A small segmentation model, trained from scratch.
Training: 12900 steps, held-out accuracy 91%.
Rows from expert 14 of block 3, named by matrix and row number. Rows with one number belong to one neuron. Each number is 500 + 25 x the weight over its row's rms, rounded and kept within 0 to 999. All counts start at 0. Numbers have three digits each. After the name is the row's rms in percent of the matrix's.
# up: expert up (model.blocks.3.mlp.up, 16x512x256), inputs 128-255
# down: expert down (model.blocks.3.mlp.down, 16x256x512, transposed), outputs 128-255
up.324 096:467545498459538493515458506494524471473482463486508498492484444533466512480470481490530530505485496482532498518518476535486489500513462505509438523478569498515428520491500492502502543482507525472503516498519496479557504488490512558510542511494483483509500522515468479550507514536492522476487535501489516515465497530514483554536520503518544507504518527500476531503489495511445512498490
down.324 105:535527495517447546506521472504495473474503494504526504509488535451513506493480451541470511502526534550503529491467485485489496489507529488485493473511462478465549498481478481495477483500491444511517489528463530503516543485467491490483491488554484507543509501510530505508493487493481525499487535480495477486480492474493481479550516451462496467549485497472528499495485565512501504470530
up.325 100:515457517478501476533474505489474529442530440528501472480491507471484533475492541517538483481475504497537503467512482502506485487481478523503514535496537513476508481483509475463537496439493485481501472515525548506539462478515484499466504507524521465496506528527468469520549491531489486501512459521493484503527505509479503486489525508472503491483539484535523487503543477466524482471478
down.325 106:496510484520494498489562493499529552477509518489510486512492490493520502520526514444527522508513510516487485566457461532480478510551536543485456484513515442486535535491547467482458518459462518513495514483498491505492496447530542491521452490486515497516530460495532481501504470508518511539460460479486511544461469487484466453474494514541488522521458523468495509522512509519510530505496
up.326 079:456474517505548524515454501494537508511509484482485513462464506508524517505495532524523482516459495505509470526493500511505553515459488485476485473466497492493469510504468522511469475513484518477541491473519537500532475463506466480464485515491496526459469531558501482499488534476500519480496517525540458520500442493484488508559512527515529488517520484510500530461556488553532511464496
down.326 088:529517475548450524483517524500478500476551486497484468516484511465498487496522469496518505451529528487491530471476498443525485496507500518507498557493514534524511433485491454511451529494484520562482503495504478511502504513509503485490518507488492470542516505473493467497458511503488545525518478494492504542501532552506497500450454460490486486476480476476498482491520478460506483525519
up.327 128:517499523496499490486509500461479498513485548506509477493512558450517498476521494491485452457496480511514519512485483484468543505494536477494516512540500497533522524498517476509466520544492449481484474549504484502475533543498486497488535499487475489557486491469459465473464441484537470484513520527483539518514541488509483502548500507499505451468515512528503510502486507500494487450515
down.327 149:526475547480455466501469520509512503516509490507508544528505485507513505510454542479490495519487485542488505479503495539506497521503487521451510502538507505456479477483528543453483463446499572513488524511483520484498530519513489535502500488504492491493515510508494516511539466482487499491483502460505476519528489522450476503530483529512530564523523483436534503542516518490497510498503
up.328 104:495571516488507520523471535475507509453477483469537486445491481491469458529505544546501496505506512499472548534541446500463469488483491539496435431495498519522494515498472503523511493455503549533531506488468507468521541530489493501520540495490536475485483475542480480480517506495517505478513519481542480528522505523515459454487540468494550480514522460526510506469497501518540478481468
down.328 094:485463517516479520449537462530469500501514525570497469509512496476495510524491467463499505451520504511499455509475508496488516507507537511516500491462497513468527515540507470469471499484493491498549472501556495519456532520488476521490524521487472501505509528483526500499521510509529501497487485464490477470481459445528511532487508545507450512503526497496499509550502471495511519468481
up.329 070:509510544525473514482492471502495539518526517521482502529518485486470525525486525476519448461475523445477510498531524520475525493503488508494490477486544497507514512519523502499476503526479499502512504464528546473486511506484507479490464494527478534551517527465487529459505487495504501470501510484571473486495464456488507467482462504483495514486536493479495506534542495492507495486511
down.329 100:481477521506479469562523478486472484491485474506457490511523564486523490524508494467497552490473482507476486472531492506532500544454489493500481521551465485478486507531479528471503511536492477566515532507526449537529547502490510497487539517477489512469502516493481465515519494506466426490510493482527503500484489512488508555489508475489501516516545481497501479489465544490463503464516
up.330 136:489513465474476474484512508416483477445547523502468472511497495495491527461526476515504513515514500497491491488534489491496500480508473494506553548493528488489518547482524505501487494563482506487485485511493490499513510516509498525486444499446497529492512468529536481543464557524506506564486535504440552533514477467476487488470491485472519521495487517546478529481513484525485514539465
down.330 121:493485507503462520503523536503480528543470489478531542472494473492550519501499495494496473447486430500525476525472516447512518532492555493506520503484451520530467482486491521544509512464494475462477514487475514508514518501551443490516521492518511488492481504493509509538481518496516517457481477444471501417520524547522496500529524505499529481482505506486459495513492513519495517531551
up.331 126:518508529483488485496474483531534490516526529450481458499454525482469506493513501472485492512510484484526505490517518477516503523428518527518531513485487532513504486534531479477521517496477515497487479510465531491484519494485482471563488484465492461461504541504484512488576481475518488498473512503503511475511481492469483520522534507491485509501529512538550456519498578488526496471529
down.331 106:463496522488517521478482493547499490470510475478482528503496521516513509476470481511458517516500528481504471529494532527503441507582481508501477474510490494474506492483512494515507494466535506507490501511485527481506508512512510472516445494519517520530487514484527450491440508520474509503509474487524508518513496507518564487485502508477546490528443495516491534513508447536498546515495
up.332 076:516464519510517498493460479517494498514463483518516507510553549517500442549522544500461521496469500561500521555489463456516491549533482533531549495499472527475522522521494510485491503486519488486478517516526507491504450503533488526528467491480505501502500468489498455509495581524500469531507529494559518513506469498482486495490465474503502524521515573499486521484501471489519491475476
down.332 087:534502457490494493508528438523519506467498482497488487538530477455492518492500500514498485530505466515521491510465520527472506477458461482510479507506463501498488530492541491502483442528499472467480483449513496520505517538491539504491526514531486526462514492518497514520487536509505499503530500479464545526519483504531560479500500511505525478498484489511511489458465490474487493555519
up.333 134:501509524455484499491504477487505474557540479434507460507505503545529515469457521504481491479514525547469487500509494495485501489487494516473495478459472508529517505541489510487504460485510518443495528468536490498536502515532509494527442509529493487518455506518494547528510493505537536474518513550500484474513520517514515517482464524498521484499468486487504477485515498509442490489467
down.333 120:529519464515514482503509508510452457526498540529499500493509497501475490456502491519491473523527533515472498521496528508509491474476509519480472507491472483508518497536474486457520475494520507499487474510461489484502473514491502459461507502486503504508541509483496539500514520475445474525490487514488496463490473540486493507502508513518484538482504542494472504557495524482478478467507
up.334 089:491487527534495490522488516498490498505509500561495524520493453474473539554529522467510504503512558491462544449485509462513522482511480474472467478440480525523505552509467475487472482476505522528456499483536518476533511477497495484506514518534467525488490540532488476514459509489485509491459527506490501478468458495521510476512514560538505503516482475495500501509472455470494508457491
down.334 090:511485463463542537472506527523502437482535474495546458460521555532479489538504521511539479488466493465517493547494501500482537494540512559528519506544516485512483511542520537526524509465552508527482491517480493525479501517488518534453509483504498503523500463503539503479464469482498505468481481475529509551485494498524475474483506489476459498486498471515499489505556497528493482503507
up.335 099:557459541525494500533515546535443490440513475490497501517484469520469480517519484457482488466497492477451502454509486514498505509471550504493524507473556537488515505521515492463451507511480494514504502473490474466538490525479499465496499459546517493485540455494516539527486532503499469475534519550488523513499516508490496486491505505515520506480476563516515532505487516467467542504497
down.335 102:443510505520504529427500466496480519508534502509477527459493553488509502465472504518543511537485467524572473524490499501501501508538534493492471485536484484509482487487471523475535523503490464498540477497509498505488528474484488540533550514472527508543502504500500509489558538471489519527475531495512482478452536509536475522469472456531473470494502500435493506503472475514529444520505
up.336 081:465508528487521494465507490509485529522512507466501491534494489527465522477479540526473549473514522472486495516509439511522482519498509553490512530471488468506534532538510475496487481456461518481486478484496487516451489514507461521470521530490515488489512519480499478463502568502545513524450497529484549482494499529489536491505523509521495517476496481506486505437474477438500472496533
down.336 113:523536473487466549531524510493487501473488482525518490465531487491480484547497535533495506485478496487522531548473463532494502530519444461476487471472512543544494500485520512494453473513486462497510492453473548506475524481476511505500492472498499466541493482463525517510465461508486505520511546464457503504492444490534499529516512506535489487521506554500500529483501491533517479476476
up.337 106:507484487529472488490501548492505515478519525492549473538553534466507472487522532478494502499421475521556520492517487488526507449481503469519542533481512538484508514470488519539472503485525484458476468536481472496483486532534489509514468483522448526504480509477560522497514521526525464531475514495456487497518497480513516474488510516490497505504512515457502486490485459485502534523480
down.337 097:490505452484521492509503500481499490512526512513448506467455505556559527494511520536489486482513485499481485511470481519499475475521529507502508464484526528512488500530541511527493484490478481512462479507502552481531504488500487514518527518501570518467530451559484491536474498476479509455497467455530508546512491492496470508500459526503517509508503474541469496462510503519508503495482
up.338 070:489518512505468489488466528475533463501494463514502527492523514537502535506522463487502480503529547475490484494523524471501504511455504511527467571531477488521511505540528527493496494499452510457466503493469517505494541500504517535506502500507514463502447577529516478511463550483536526516448487433506465520500501515470569457450513491490482507525501493510508487464492522490490508505520
down.338 091:489490499526481492467442483520500557470497513520515506483491472498509522507504498517517539522483461505516479469491515521513491494476490537505500466488506535508501465497483513518538478528517529503503497531533529522496458512463489503492479555484525513524500459516486503497526474493490508475502518535507495508452459507521461497511466508533479539531501464473491501515530476520521512495520
up.339 126:555506498516517526469456511492478486507487503476501520466472509507492489498477524462510485469506542522474512516447473500473494501432508524496491506510512505490499455480496488450515492434506493485490492489502502470558536509535501503477504488501538517512531550532492454528512484485505446493510484479503484481477483521496509463505489520510484508482463492466462492503440513497469513518497
down.339 101:509485471498475483512531521535494496499525532510531501512456531481506516500491463514494506522526455483532542515516501454519532507505494533487497477515511495481488487521521500487505501442519503511485512496465467533552495460465527459515468503447522493499474517467523451487494478528522516503479515504483535483539533487467495466462525513503530519494469465498490499532550456525455526532521
up.340 128:471471541491520491486521532487478480488537506466495519516511537462460507476483482493496544501515538482491506517520497494488489445502497517528508492541488509520494492513509511488486520487509467507460513505494471512523485494480555544516482518541493481455463526508470527508472545534519495506471444498494463483552534477533542482474495497522519511509504464528493439530551520437472508550482
down.340 115:530529476489511522520466477494496485504491482477496472504491501528530511506503517498506484487553531507526506529566506501508450487501478487505532470450491520441519483552457517506529492521496534490544482493490488517539476484482469523509487489475495534520490508475501505539504502439490482476493459492474523490485506485506527486532522517439496554522517498502493474488481487469477503523486
up.341 093:516526485488511481471514496497511511536528511545508550499552517494456430535543514454501476500479498456493473526502491519503427494514532529449499553503499489525517440521531531517536505495479514466489463517448500517475494528486440529540482484481509460482511512544495539524539545517536507491514476482542512472524503505491449522462504507478528516504519524524507492503539508462480496494522
down.341 100:491466528499465511534520498520494523487481509489478449544477514522486507472510485523511560524476499476504500454513450479528505514504494530567516507499510558510469551499469503455506512499481486517487499500527511490494515465505530428491528517491514543511513498464495501547492477490512512568446515482454507515433463485495512483448466500486512535520516457543498496491503468506504535474503
up.342 081:484526477509522516480513500473467496510524453469511464512484527462498469490455491541512467525521519514513473546538446482472498559501497484507476495523485506508501478511483506483514495464461482499502490503492478533492532486503560539487466482525518482493484552493489525483482529473522470545503483477472512498447454458470482504440481478530499497482550476498498506475492493513505545558517
down.342 095:492492537500490502526518540497535508525525468498542513541525492463453498537510513504458475507458498467472498504538462530529520477493527479497526520521490476489502508535463539470456504490520529487482543474530514511489508499495476485503501461545450476498520484531479496514502469507481475513483486498462535527524474480481483534503499501515499518471502484490471527539485517519540503505518
up.343 076:537511475469503500533493482512516477476489497498461513532491473469488517531500500494492483462534503506517457507524485509491494499462487521496475524506509508446535486477506459502486476514465543477470486477490491498502534484483497469448476476474524506486520504497514473509512538500464503517500519498497486461510516472503483531521470542506510512498494477475489510512453504523493502538515
down.343 100:464515511485437478526492514506479519502497481493500477449510481550511463463501471495545524504495501480515473522489503491513487539496442521544523470507458518503494434485498515454486513515507478471520503520492526503534511524549486501518546502503468496460541510488493536504515481490555506477470499509514496527495457559507523505489521467492504462479448527524499470482542497499504509488509
up.344 097:519501532539515550550494484494480491576482498523548544500494509523529493495498475519451519540505467451528469530491527496489451511460460509497486533503521524479478474501479516524504474490503482490514442495453495513502567524488506480494512527493506501474481487491492523521531483446501494480456485525509482489466515452479514533544514510480487482475526499482533467502495514491476472507504
down.344 102:537514465501516473512456499484484486478542479503527504498445503569465483487524534501576503518484514509508536482517501522552488497519502445495511487507493504501512503482467525481497500514521506467505493527491519506516490468512532506496487497495483521487518494504460532469469484503452495540528497451502500491497527508495500499492511502536466505475521470529502457518489504542512441472482
up.345 094:499468469513487498533518514447513486495520517427517467516505514482486527539496464507495460472455498521533512452505490517496531525504482497496513468489483457535503515488502458502515515509486458486489537474498521496514504496570497458466534470509526500496471512490472489527517468516480483552488482512551516471476497491475531519487464517507477469506478462520483535495516496514472485494516
down.345 102:476504528497498521429484500510458514511518537581527518538500497540465467463470507480494503520484497503498495518463473492457459500487551479501505513482506545483489472528505539497511477491519503522515490510519526508553464516472448490463505503503501499531530535534545490526493568502508499463501525509470468488515500522517526488539445499525504528491519507454489468497497507469506507548500
up.346 085:516536520480542491485505515487490581482556491504466466469492481526519523502526502497534525500517509508507533516495539521525498482475498509506470451492490468502515510493561502517526497520508500494499487508485476555535520439505516522521469492451496472492483488500515486502529511530534521502472515509516478531532514483475497504484523504503496490451486497449515513500492479539532485486454
down.346 092:479537487547518502499517502524472483471477474493558503499541511496446473465489462488514508488472459510545504513518469500523496479509483548460500512489496494501523473509474519527473511481487528535504505497503503497536501545539516486518523537547515529520460464519500520524521447491479507508477459514476440462525487511506503476485474485481548510509485506502530491534466505506480540506504
up.347 095:517470510505501485488517489479544487481506485544495516470520515480506486454504471488512480513489490535533488503475463533455484479471484522513509499477515487498524505525483480499517551466520504441472479505500513451529512530529475508523484525541511492504491506546511531498478502520533481521494525530496528495492485502528554494505522504528521455494505470537480522471494490527469500539499
down.347 106:521528519550492538525480472517433476535474503496521536497473520506499523529502480514490473475491502488491528508521482501478504500488522482481516455516491443518484493533513535501522457473449430518544503528515469511537512527506494506484523488540539483523548501504492443500521459493446493519475557509540511503475499511514490464517485492449470532504444513524502518521532511497524483521467
up.348 077:507502480527498462490485482491494485524483496443490573496540494497509541521474466507521528489550516471494506459547481488513546496484535414473534536530478489505526494514476524522476513480468497511529520470486502485505488506489534473468548459466510476493497478482481470509474501469481486512465498517511451484500533528485493463482525521526534481485501511494506502489521451527541520547520
down.348 089:488514461485523533480511505538500474480557508502487456498481514498467508492505505514478466511448475493495472523505495475495511544509467574508537481469539510539526496491495495481511467554520528500494517514451449505487509484524532495551502523481511494436534525508532516488488516506491486482522471477516488493473467516490479514501489488511483514491490480489518450538534501506511502505442
up.349 091:489498552468513481466517490518513475525456505472578506502470463492501470502520527464482545505515501510480505512487491455492466508491506507489509477544484513495515540530499489498492472512474507492491492491479474507460507490533497528512527512517515513438486505538471519495512545497539504513472493488515458472522509539512540501449501495495536539488512519489540514501528478488513494496474
down.349 089:520481474488474502564511509517495472479511503490474490515491502488485501487495523490496477491474512528538479493511461541539437500558504505525508528487537512524526512496437515464492534497500471538474534499520533506485466488493548463479465485511540498507505469509527489510499480494487521516502483483477473461501497460473501516512499538527508467529475502536515471522510535475506519499512
up.350 076:463513481511516480514484533437495465459514498438515513509503498501509515546494500487457505495481479516505519556485578494538481484529498493471478545471505491501461489493537518503503472479526530547484533543512494466475515496527473489509504516534491485544518468471507526508511511540529486516469493511503492511474502467492483475546497518461488485511554522511523519499474499513484487539483
down.350 113:456511498452537511514510501505492488484552501528456512482530489476505491488477543482539488458503503493469506473482481493490511490504452482519483460513531446516514529519499496455499514516434535503537523481502477520523477533546542542499536506477510511453476516505484518481533510467489502527499507528512492489486475544516502519546496529514473529511485500490484490473495509451528490498514
up.351 131:521506474483469486461515460523515539517510474508485518492481473477522457508501493522492525490489516483516523444468440480508499477518465531509502500503402492514504488499501488516558519495512514536545508514529447507492506482496514487530521483532481482527524490500463524461491463526505505466507521497505428522512498537556471452506503504538510482525523540500467529498478515474485491464474
down.351 096:470535463526515528514496492473506516527514460475540450474515491515476526544500534494483514457491489541560506491500518496526528493472522497471519503490554533492487505521490482525463434487510511455522562477466525468533483484533512493483478558440491523502533501496492511523528482490490490545580512514485544486468533499492494543510491484468451521458499514506487492506472487498482491492469
up.352 103:520516534504483459546465531532528510529479486540505578503440496520534488461528479491526495482506461518489432523531504504523428548472452511515486505512525488494502515512532510512477491473497522486466509513460521482520483464492493489491497499525560472475461537498503522475490522535521506500487444492481479496518476492494503543496486499517470492525513482494517527492479531535541469475528
down.352 091:542504491459476463551478513501493487490528524456506455448535463486474464486488521481501495516497537483501521490485469534457519469499478456519473518488537480476520502507492498534535478522539500493483499512533478487514525517521508510562541506538469544497528469504511490506539473517502465543493534479530475528511514493484463516483557510497510491465520501487550495519547486512466466457517
up.353 098:585509468523510439441501510505479457494497477487477472521518488525491538471501547507499449534533502548469486496495531498498461505501487498503493508561455486465467477479471513527472516461492508513538507483507496510483489506499501522508488506455468478507464517468529473515502474481505507503498534503516513518449452535519512493509517517519505470482501473537529500517486527511495500535520
down.353 099:489500498522478498516496494535523504525478470498543516533478510503494527481499452516506542502506508443480509542486470466503463471492508527520544477476536503495511512536528483525521463543497548497501523517466495514479509467505522503460498483543532505514512498497477538536488542521489473489497509530492516497502515518461497480489474464507500564519516521478515506490520457504530494446491
up.354 114:547501493472470507506483529495498539481503498463504495465529469502490538485459476512498522534488500488539513518474464521505480511501500497498521449521498492509486475473483553473516502490524496435470497519473479458507511483499434470501489460498491489485584529544484528496469497513499500504460501511471544497514480502503477580511521446562476507497494530479503493509451499460501472527488
down.354 126:457506537511484491475487452510515497441511516537464472471483531438496503489483512491531483525541494500521517431499458457492529479435489490515443514512511508539497478508539463527492509496493497504534465486522472494524504508553496529513496544475502502506506477499523532491508538497517495512491512502506496503468545489547521431503479467498505493498486479510467527479505561531470483505483
up.355 083:515489495496509488536492467507521521512472505508452508504529431463494500518515569519536509476486498514489473486465476467546486495473477481473503497512451504467508487479518529502505511477499470487476497471504518478515488517507520496544448436506504499506528467523523437526517505484497487470497491506505493471520495500491519550480481453515524502546495557484485477538478481523542500509478
down.355 097:499509506435496527457520483485505505502476488489498490476480571538503491471485490477472500441511500525483523512537506496484539491461509528502477537544504501515490452489490521510523467527496521472497497531473495503483497506543499521487554494510486464497494483467456518493451531517523516541515503497525520524508484535555500508486511500491515568519478451517481481478478517484520503462524
up.356 080:503484499532492493489526520509500513462496535484489500523484481552512518493477467471456512527509470513480479486552563528499508500478510545499500450466441514568515531504512499480490519503491441514527456471501466498523525545479497511506473533536519485499534464493502516499520478480479537501484445556513485511520509495472480557498496490517445530492470511493475517515479470524500492461506
down.356 087:503508514530536533543422575481548468492549474531518505509513526533518473420493465535491514512499492484514489560520494512545465498504466475493483474496530468454479470502518481487504565506495516493483523470480494486499520514489488485532490545522477517526523499524493487505494489493497498489480526483502499513471525492497543481479492462472458467483533484537500491481480500503482523509489
up.357 088:495471506485487490536474479525540503489519459511514514533487516522504494540498515500535519513452515513463462507544569493513554526500469490448484474502447483498536531489514501529462483524490442520523464517500491493502509480483547466508522534514501497516474453453520524496494470504513474510492454454498515524497480515493484503510486480458502480520497547507518511489529468502482548435455
down.357 101:515486481485504483483495477453444497532475524542516481514503539509465498443506520519486453515485464518552537493488512530513465456510513480513478538482528483528464533541540506497535518488493570511479508545493512536480494506502487517516502470480510486499488514553459492516477514497432494489536493539511518495505519514498527501483472507548501476506500471522526506486532517503544470509501
up.358 068:488461548476523516504523499496514527472496506460525497522514497468505488492487509509482457493500488516544511533513472478525557528527483526485405498451460477523512525502484519539528485497483507483473511494514488521451489504519514469521481508451459504511506516465468486501537531495472533493517520457511508510459486514461509511499587460468494520515495516430531461520531471536472513485469
down.358 079:492524449532503508486502529490538494512513512483474486526469490522473488476547520501452489518476513454467526509487490538489469501500477510499477476467516445483506444499588517492455481475467537517493494512505531490482527465518490544502494522509522515519502496493500505479482498528532488484532470509468532480488494488519523482505475480540508501434490525503484540451544552514565504537503
up.359 085:518520478523512521477508491522512473472524477474513495551446477490473545505447478482503500504496448456510476516482462510464505520496423538500490537520469482468484468514516551493463488550455458472478465526480538535489495480534466488474483519470540468513498494494487466534480541476525507490509466506492554507487485492535502469514477534512497465526537492512502459515528478512462476531499
down.359 097:482516540489489520496476497519499486480487508503508517492530497548501518507537500518529502520523504530513506505537526488552527488509534463495487432468489482518508527488499489495497515430518518499487543485509474477503519536467514517512472487562470528476541509503479534508518500500491503516483503503492496529510494475503505521456482442529490540450509517498505528486480522453558488502496
up.360 119:495496492504494538529542491506547474504504524507496538531526498490495500455489528524484457488515482476529490501506498540470533523452551531495489547490499516523506514475494490545549448504485468522473476500487471521467486486516503439532460463534463498468507520548499485458470462499469476464498487470493514499478503487505523471513507517522509514458465492494493528491475526470510511529520
down.360 116:510479495494514470499533458468528507521469496472489490467496503545473503508524482495502471517473522516489525521509490482535484511497488500514449483487499514535514460465497504501527547525486466461475484493479500493496517489477518501540513509524489515506469503482469527471508538522539475541493460508467470514534485529472465504496512526535472555518459504483469482520514518508469479495469
up.361 121:535482528535493493496488490495543454535469499518482495442515509484484528439528494505506492525492518527476512481477480507512481503496530473510482427551503514524521483484520502511500545515490488477544487530494499485534494531485466491511534519478482499523551482502497479529519496487496473533537519469497513532499477479499457592475492521519510484513479512507503486496529519510473433516511
down.361 108:530478530500493449474515502515520521524493527503479481544513443493529493528491503534518485523487500504523532506492492495502515494505467526492499461529483527467530502467533488497518467458543490509518536544496498463488510507497523472504482466542439511522497539513518516513502474504499467495512495481547488498554488519488509474469489449519549496480507547497497507495493505490498515511448
up.362 110:537552492493501501468468524437491474468521493488463522526494484470494525520503492506450491529470513489495512520485516469506487545501478492496494505483523516490549512535500498435510507484549510494475511466546487473486552504495480448502516526502515509524518485504464511511498483438457472504505495511485501543463516486483511544530448464526494464489494493482475493517468474547528508462471
down.362 090:505465494521490483482507532513476471478529484479528469487491506509465497482521525470542481541481493499501500562480548511493479478537499470455506505478515482523525482477485515512506466502409490475484504527535477510521516454532498501498493495500477468494509520532511499481499493484555531508481511427502474533523503567488484486503521487496487453503532520543505491497545520487471473517517
up.363 098:501461524486477480483484497504495510475489470504539481514551487498477433478480498499499504518519540460481484525532587499478524498517490531508460506497518497493520501516496471488496517475548489510544468469533540534531502489503507486492490501482533438457484477442487544453499491473492509466518537484517502503530501508460514522517500505495504500480552544530485493505454456525548495477522
down.363 112:512490507488499495462498520488465506462501491483537511497451481523502506553494482519505495492474454526516490498484493513505503505506504516496505493506460526499528518479475547518488502490521520506454512478469546472463553510465502497501543502499464478502484525510487491500483499503503526489535528507490489482538536477515530477529524516483518521510538529503508518529532490513455490463495
up.364 102:472534497523514505467497494505484490485523478491465486522550479455516458538496467496511447469517508494497490478494541544535504521488533504503557535485494505523532485480465471493544498463503509517473504516493502526476486509483523475471511527537469461540489497515470484506484544478501510476479551506497468478524518521507489455535490474542435504491500522514534472537471496497500489461508
down.364 110:494469511488515499460467507501474477526477481498499535464494506499463555503502517455463537547504504523533463522486483508512491522499499525492506479518526478480503467506514512544526536483473509524462521516492485493496528503555493488521509470465508504521503511488502544484552477479531470460496506449528548502505463474496461520516502542471492522517496485470514497506473482502506495473528
up.365 098:500507509496516488534454485504516476474505498492512531479525498528474515493462496493518519511539461503481467477554498480486500503483473500485472522481500491495489409465471481513490555465474516516529558482516513527523489489480519494482446509532550533450475481506537502507496536458476521507456481491538518482472483469486523520481491550507509481531493490516517512493519478485521492525515
down.365 118:497536502482452480468515526524496510497528502482440487530461516503521485547531505492489459508471542488511528561500523496507514530490513525475534511529514493490530519501503508469521491522528497521486478489474489487479514544505498546502524450532474495496482518499488496474493467508487461497500468514470505488543496530497524502543498489491495562508519494482459488524466512498453499472494
up.366 078:485482483490493481458477541518516494515535498523465455490509468556483484497482536474536501478492491513529500508507547495541520437517517510492498532525523504506481490543486526471495529547507502500508483499481500483505516500496529509489504528540522529463544508457506484472481490526469469482520487496539509488528585506467519461494505477491429496505520514500489451497505495497492490488482
down.366 103:471511480527521480527489471502487482516489493508525502507493515458503561489537535497516526498483495497490499503499477543497490584485503544498483499450548501503493541517539477491532500470491534514477520477493497487501440479517496551560461496467515528517476476509506491488550465474479509514480471457483441477498494490511445541536515509497516512542472525499549520528440509466513506497498
up.367 091:506463508483440493517529461491515467490516531524453510493551548481491479517509504500498479476472484503514500489494518532503488505535499486474473562503482496465482518495554499500455491491494523458462511512524501470507477474509471470538521480469557510488516502518524541485460481481533518505501509499516534479503530529503460539486527464475500512520507479502470456488548485476544524468488
down.367 094:517523517519543481496497500486478476496481487480484506529501450524511517489486512517517490491538526536487510504476498456491482440487490486538535495469527485514488456507483508503537490469503477520564507508493512478463578507512483534486489508529497468482490520551519466518496508545454522485465474456514519483486490504506551503466481579519538502494510479494470501519514515535483470490560
up.368 093:506529518482454466526501505535507524504438490497500550474541497485477513504522528474497480516523523504556465495473546485478499449519489508516448494449491501529467530467533488479491479481469493469524451520455553502501472488496466523532536450522462502498467489500519485517482508498508510492520459523549522478493533501504529485545556466502475522463520507498517449461507504520464522506499
down.368 091:477479509523539473466508496498476467443504488498543481496525514509513487449469458535498477506481507521524517475558527459560509493452509475501538538508489461481541508492496499521506512486503514487474571513529502530496529458453497492524539516462529511475508481516493511480505518553524520486477517492473522503524514464489518537472456517519511536486484447481470534514509527476500477481524
up.369 106:518501474526496495527559481466517493535517538478493480482523518530516523512464466514528467525495517493498521518456499516499500456515484535520461483522475508563493515518494532468515480489535501516478523456516544530487486486488513468514490454438515501517497469519490514528507482450524486511487455557444540494505501490472552483468506455501474504504527527511469470518500508479510500467496
down.369 107:512493542483507517482439490525469478503481453536501495498479512495445469473519506510499525503563515494492488491518485522504487521515507494474542501444509522530506458499507483524483485492522505482512470516519485474473576532540527512484492547518495489493470504457499512451491547506514485485507521445539459463454497509517501534507525530502493450458465492509515521492515525487506477520513
up.370 117:482502488487513490484494478480506536452512517466500542497499481496492509504461525497465525483498502469507518478530474482462530509497488483500472519506499493469508467441478496514512528544505514513472498499484513465459522477447502519500465467547508560529501514487498502468441530498497519494530468517513498509462517505481513522490494480527489499492491552487451529506514487482518508525510
down.370 114:497520470494506460484532459479482535520517507489490472544480500475465515486516492513520506499528489547505451487479535523522505515490471492457524448526516487504521540491507519502509472475537503552532523495450485513490507494533469490528515511531504479463482484506524503458519527516503476522522486497496474482554487515496496463524460503473454553498459525515496533513501536513489455488486
up.371 109:461499492489530504498537498497516479474509497518463464508463514498490522509488507536476516438488532517492509445513472493523497486472549507506475472481491508484562539519487519490504494506529533503477462495455491517487510523546507496480440529542510510503496512461532479508533537438485511507471511553475454524512495489520477506481567481514528445484526501484542492490470553511525463500487
down.371 092:509531514492509510576491531481505525496476497539455455518542497469500527503486524520500485541537500518499483510490451550506471486533464503501551518512518481537455498511546487518476542512501512519497526480484552500466465539502491535505523474492541507519491491513510532480496460525509488498474500526497515435474496505503513491496488508461485500476502545545456494529493475482498518515507
up.372 115:498513507500499496507497496510493522481515477509535481519508503527494515489488517495536481505501498499513435491515509490513446533515548519536502487479522511501488504560538491461544476454467517520507537486487466485499483487523496540465515522492544516517489518555457490513502500520483498475534511572526512460503506484447507551510505503505523504505509468478496528483518501466484488491449
down.372 096:531526488470478516504488514496524506524476538508465471491513495497493467514498493506447563502488493469484551537457486506483523454508489487515534532525518510502480472513507466448513507492502509514493464514530532513471503529493519488522519474501506519492491506491577510475487473488530498491474502433493464495479497467492458521514507503511441502490473497487515545472479512509477538504553
up.373 111:484520479496450455506466540509504504522453529533520483516492513476501477489468472533490497507497476494452475502486494542517518486528476481464531517493508469555535491496520523492516555534470510510505531512513465526464509536509491500491481519456515534465473516507529463517486518508479502505584541522505495519480490487499516515471538446533486512519509528520501530474511470485525513488491
down.373 104:521492537504468485455515499532520470526477487506440510514472465518506501546522481498510505514501496515494510503515513520485488565495537556495464483552497522482505498507466542511491503513533496512508476492474514431530520511533504494505513493525505497485523458473487476465523461536496525498440506436509459492489498440507466505476456531491460484522498490489479508494491531492488473487531
up.374 104:529455504497527469496513494462502493502488522452530500488511543530481556458492469510501504499430546535498486547488473482512518494450471498447490546522440489500505495540494540516494517511534489473517511517502471480495523493515491503487456468476482521462496475510530483475519517543501501540464492493559518490490485502507509500500481520476513563528551552474511476494493516515473503487498
down.374 087:490533539499522518483510465510529521530461496514463499504518484473499485485486525463528527508527481489523515444502473501502525541475508540564521471504468482483492470509528473518501522482513485532534510501526530520513489527516531451484500553529455474512491512465508493501476522541518531502510509496465519522513512512473522488529515489497504478517482503547495497518466486466486481547481
up.375 114:510530463463483484505449515481473474532509511483507485534513554493458522532531466506489509510470527456528491524487488493488490488477476454516554510498533481496498531466523531501538516524508502466493499512482505529525458519525484518477462501504502497472481489506498541517491538483530520480525498479472484494505476513498489484474488531474576502498535490499466494493491511517489476488533
down.375 097:521482533521481481461513469562516489477484504467504436481473478510493493504517486499478510519505455499471497497489529478538475496543492502522491469508475508516526449514482452487504421494508491524537493506529539517464520484486522476480549485505482511502484534531481517474492486543508510530469499487503487486498561470489474555520498523508505491514554477528486497495520487470536549526490